python train.py --arch="unet" --model="text-conditioned image flow-matching model" --dataset="simulated fluorescence microscopy of cells" --train_examples=195000 --image_size=32 --horizontal_flip=false --conditioning="text" --objective="flow_matching" --cond_dim=256 --tokenizer="word" --vocab_size=42 --text_encoder_width=192 --text_encoder_layers=6 --text_encoder_norm="layernorm" --text_encoder_norm_position="pre" --text_encoder_activation="swiglu" --text_encoder_mlp_ratio=2 --text_encoder_head_dim=32 --text_encoder_fused_qkv=true --text_encoder_bias="qkv" --text_encoder_qk_norm=false --text_encoder_layer_scale_init=0.01 --text_encoder_parallel_block=false --text_encoder_dropout=0.1 --text_encoder_inner_norm=false --text_encoder_positions="learned" --cond_dropout=0.1 --logit_normal_time=false --norm="groupnorm" --activation="relu" --weight_standardization=false --widths=[64, 64, 128, 256] --blocks_per_level=3 --scale_shift_norm=false --attention=true --upsampling="pixel_shuffle" --init="orthogonal" --residual_init="zero_last" --optimizer="soap" --beta2=0.99 --lr=0.0018 --beta1=0.9 --shampoo_beta=0.95 --eps=1e-08 --precondition_frequency=25 --max_precond_dim=1024 --one_sided=true --adamw_lr_other_params=0.0017 --steps=5600 --batch_size=128 --epochs=3.7 --lr_schedule="cosine" --final_lr_fraction=0.05 --warmup_steps=560 --weight_decay=0.3 --adamw_weight_decay_other_params=0.01
Rows from block 3 of the denoiser of a small text-conditioned image flow-matching model, named by matrix and row number. Rows with one number belong to one channel. Each number is 500 + 25 x the weight over its row's rms, rounded and kept within 0 to 999. All counts start at 0. Numbers have three digits each. After the name is the row's rms in percent of the matrix's.
After each channel's rows are labels from the 100 images, of 14976 (inputs lightly noised), where the channel reaches its highest value: "responds to" is what is common among them. Only what is clearly more common there than usual is listed. The data: simulated fluorescence microscopy of cells. In brackets: how many of the 100.
# convs0: first 3x3 conv (model.enc.1.0.convs.0.weight, 64x64x3x3, each kernel summed), inputs 0-63
# convs1: second 3x3 conv (model.enc.1.0.convs.1.weight, 64x64x3x3, transposed, each kernel summed), outputs 0-63

convs0.17 079:507482484526486522524527474470464478479489493471474543501505486529495489492495471508500490504482510501517548469491489485492551467483486453499467448545551494498478492502479481485466461487450471
convs1.17 088:492485525476506477507476542493494516534507523497462479464514474479498511495522524469495535486564480529499502536528496526519467528469498547496532543495455495500469518473538487518501538528526511
responds to: crowded (100); cells: ten or more (100)

convs0.38 100:494541540530510525537521511496472545485533509489482521524528487536503518483513486530484512516536522508487507475506518525489554550542477523515532511537536479499489489532539504494537512526514469
convs1.38 085:512467437470469483495510528469526479500468469500469461486514532514538514484499494523522500539538488511538561513544492536473486481499515481487466500464513491501489540501518508495471494520508476
responds to: few cells (98); cells: one or two (98); long thin cells (51); fibres (32)

convs0.16 064:490477468495489471476519508511505463486505483508508503483525464470467495486506433484550533492484504488509464513517525478452468482537507476475506490458460488459479519454495519501465491479465492
convs1.16 097:522509468492489531493462485494464541510476508487482521475471478435521494519486510509490464517492489531483490516469514519553495490455502476497539522493504525574499506487513487520519544485467488
responds to: crowded (97); cells: ten or more (97)

convs0.52 072:532512474527488543594532497496508525508523483527487545476531487499496535539492510503516532513491519511513492487541506513460538544490500498519525484497522476490487527489550517497510522498509495
convs1.52 087:450528486489557484442482506502496518488494478460481486473477504491558500516488469548498484506525486523493473459490490511503506471473541491533481482496493487521516492565515501503488513539516474
responds to: out of focus (96); few cells (75); cells: one or two (75); red stain (48)

convs0.47 061:524520478484466502514542450466472459466505478486495470496509497464504473498494531477474544510492505503567521490521461525519474463520489518495503483505511465521499485483477530491447470518477512
convs1.47 081:472478504515458483483497503519503464504499492479493507502506502541529476519500447497489510537480510529486509468502547515482562474480491463524443488430470513512498482517521490500482517515454504
responds to: dim (96); few cells (92); cells: one or two (92); stain: red (41)

convs0.19 092:467514564528470549486510482485513528524532494501473545524473478476474504500479511528490486514543570494529492490483497484468509497468500518487527495491557487497488479537525485496516522509505475
convs1.19 076:484510439467499492493520505464478494514487483477463512480499483479549440495517517512481525547494484506522525495578477509507532457492484495506507523462500508484485481531491538516498527494475519
responds to: dim (100); crowded (94); cells: ten or more (94); membrane rim (66)

convs0.53 080:482523574446470547522523526505530475505503507473506532518508540508482521518509490531514517487488505522492502559487533514493512562530519525492512531517507507498474506533517516482498529479511521
convs1.53 100:518515454477496501494492506467498524534560512534481493477491550469577517502467490507469519522516508507532522495525456512499507450514486520529504499452536489528506494506509516512504532511492490
responds to: few cells (93); cells: one or two (93); ring around the nucleus (48)

convs0.34 163:501459501506470517491507446481475483479433452478474526513476500515469508495463476507479502509498498514517482511519489460479519505491466483473511503501521467456462488516506508450491476441480480
convs1.34 092:485453501527520456513461522490465479534508501472467465473495529487527487510524534486521505452569472544497528520517514515506473492493497510523481522548486488493505520466511478536519489507510508
responds to: crowded (100); cells: ten or more (100); red stain (58); membrane rim (39)

convs0.61 087:479517511495491501534554499482465472453547502438492476503498500486503495480501496505485499528524534500486479457482481504495492537475458512492467500505510492475470448496509480519484476561489456
convs1.61 122:486506537507475496510462480514514500539516472515448510465479450515466488503515514502470536470491453522446478529487498485488486502539502521493547522542532463489524499476493518472503512489522527
responds to: few cells (95); cells: one or two (95); ring around the nucleus (66); yellow stain (53)

convs0.35 095:468513494491473529491526477487482454465479461447472493521500489494477507474471499502490502548503537508479470518505492490489554513457493510487489495504524487458456485529510497470502452459466475
convs1.35 101:529463499490489472494457530500470518510481481488462532468492502492519493502495504491488513483525440532535530562519506510541450498522468495497513527539485509511519520470532516551527506517499516
responds to: crowded (99); cells: ten or more (99); yellow stain (56)

convs0.50 092:501465443506501476504479535507487525536511489544444478517506470531489499548483492499489474461464475517483477505519475502470475526516458527535505497514493461457510523518480512493496504494550500
convs1.50 073:474504533501536503490494499542467555489488519442522499516476454506507519477521473521511493544480505519506488462504485529513527474487521472523474464478457514522545511545492473466514501512500483
responds to: few cells (100); cells: one or two (100); dim (93); membrane rim (32)

convs0.55 070:485549537479519564517499512495473500477530530465528519524499520505515514499522502524503520494499506517473529565489505540492536524540498503487525487522549513502477508527506495512470479563491498
convs1.55 083:512543485510463511487515493475527482488523516523503454519526537502550500515483485500507520520525516501509549460520500520435494513505488506505459496469475462527469523480536495510461549519521488
responds to: few cells (95); cells: one or two (95); ring around the nucleus (70)

convs0.40 077:469507536476488469512462485456495467497477507450496480489459501474476502507494489501443490489491488496489539526470523468538493523497458502456548498502506479469452471523493490470507478508473484
convs1.40 074:466466464494448491540525513487474471502513473483483495529535500559519488461478491518511509542482498515477520503546500523482527463460524517496475503461506493501459506487513515490454530496470501
responds to: dim (100); red stain (61); few cells (59); cells: one or two (59)

convs0.49 090:485512508501489507503536518456469485453488482481474492525536494538504541475506463493503466518501562518510500475524483510482546506519476485471500482497545475477479513497455472485492484484463447
convs1.49 104:509506550505471539523512534515505481539499473501467519463469455490473511492509489505447506498499439511464508560471496503483499524523494501541531514506502515514457512464540501517505486508509512
responds to: few cells (84); cells: one or two (84); yellow stain (59); ring around the nucleus (34)

convs0.32 134:508471542521469553510512473458502487512455474466473500539479487519483519470476490520478498543547541491517489522473514478496533518505496480467517503514544486487487487540528507478515468466482491
convs1.32 105:452510452461522460484509523469477488508493505484459489453492510490527485502535531522495518521512483516524524477591492520512483463475498494478498548500499522494482509505506517538496517512500523
responds to: dim (100); crowded (99); cells: ten or more (99); membrane rim (54)

convs0.48 108:525492476463477493487498471525500511531520527525551536466449498462505487500510493509526488459491487502489519526498443512491461468469463492507531468478479500540469551500491499488478500532518511
convs1.48 092:495549525528541503501502514530467542524506531464500522488503475484522482509534491512503471533495511536490513489492428508526522510523465494537512532515450535487552505491517493488522498531497520
responds to: red stain (94); few cells (85); cells: one or two (85); fibres (39)

convs0.59 094:497553486492521508486522528485478461451494479484524464498533556501494540507512498490487505480511499516464532483496510494439546508485502512474481508549496509481487495527531499490484495490435467
convs1.59 102:496499516509502487462469515489492505568506484476475517462466444488502480504497494511482523509529477515514500585494495524561470522507496506498532511467513498516476504485497530475488532496540512
responds to: ring around the nucleus (50); yellow stain (48); long thin cells (33)

convs0.43 076:549526527497502488579532473494497479480487491478503522509537494506514503463516479524518536465522524536515544478480506483526514507487504477493480488566488536506515510483487528475479500483478461
convs1.43 077:464489479471540464490461506503509533492518567482492468472518469463445499548526515505516489501550491551465509518513503500497522505483503485504513520497464491500487501504521485528520516492478548
responds to: membrane rim (75); few cells (58); cells: one or two (58); green stain (40)

convs0.2 124:516507444485513464504462499499493464484499505507499461483501521452538490496529508477498523463455474514501532515460507524500471510521516488492475486468488544517507521434442493523511473517507505
convs1.2 096:527609531529472500502495478519490541483468546498494512478499503503515515521487511468520477504466517514458478509505526507490503518468510507489552521523479502534548503496491486497476503504510506
responds to: crowded (81); cells: ten or more (81); ring around the nucleus (67)

convs0.51 122:504478482502481511482501508438543523500523501535457498505525484474499501502513495490428536534521524491523494459470514500499496487469527490490444468492476519508513450475454512490509487482533502
convs1.51 121:531532512492524497486477539430469504500475486478475484479484502490539467501502527465465482507484486494512473496549547532534478475498505501508536504522525490515536467506502518555540516499512493
responds to: crowded (68); cells: ten or more (68); green stain (63); membrane rim (43)

convs0.9 115:503484487484471501513491490539487512537537522501491472484504469500520488546511473520494433457498506517474446545488459494508474501499460542534531491526486501517508525527520461480492487515528520
convs1.9 105:494546515505489499499518496567502530526509500454498466500534488494534490460527481531531483516492520528493499494528454525497500465496449477546514509479497543481541500509532514497517510543481500
responds to: few cells (100); cells: one or two (100); ring around the nucleus (73); red stain (54)

convs0.15 061:508511544479483476497502472495496483541513496499549443509465548507484515541488466493504490507527496445457495508470465497467537502483481508476513472499550508530482489484471490479487467467500509
convs1.15 065:509487494494489513507461521497475484534465492473426524507519450508524518498500484480492507501498428545455475503516524514507500450483486500534505519489467492490464502501500480482483552490510477
responds to: dim (99); green stain (62); cells: ten or more (50); fragmented nuclei (46)

convs0.18 229:474464511496466520501521458472483480492459451467476514505486478505467510484454471505478501518509516505515494502484493453471515492481475480456500493509517462458463488516496475451487478454463477
convs1.18 126:524474533544492483512443538500501489521525502496464534483502506498485493490492504461498520475494452523454486552454504493513476542509470515514537489545494466501527512456504502495530509517520482
responds to: dim (97); crowded (92); cells: ten or more (92); membrane rim (59)

convs0.25 123:512446503476455491505506454490515500541474472541503505497452473476482511496482474519457517507510519518505546540505481460496500495489497478462507468475507502508464539500479527473518487463525540
convs1.25 116:463468468515461532516520480482497471489485489460495509513556494529520483467509470484510497530454518470502461480495519498459529478500493492505497467459496500478485449532519494501482495514443471
responds to: dim (100); few cells (98); cells: one or two (98); long thin cells (30)

convs0.1 087:450509501482513498479502531453495464450473461474498487498498517504464522471512521477476479503498537509460520460519503495483509498497495499486511491521512468458484466502461478488424489482465477
convs1.1 129:505513501525491508501508522509472527508504485498480545488501466458470462512502516479474528464516452511496487534510480491477529501534476497541527477543485504475502462465539531531559511528524528
responds to: crowded (92); cells: ten or more (92); green stain (58); vacuoles (35)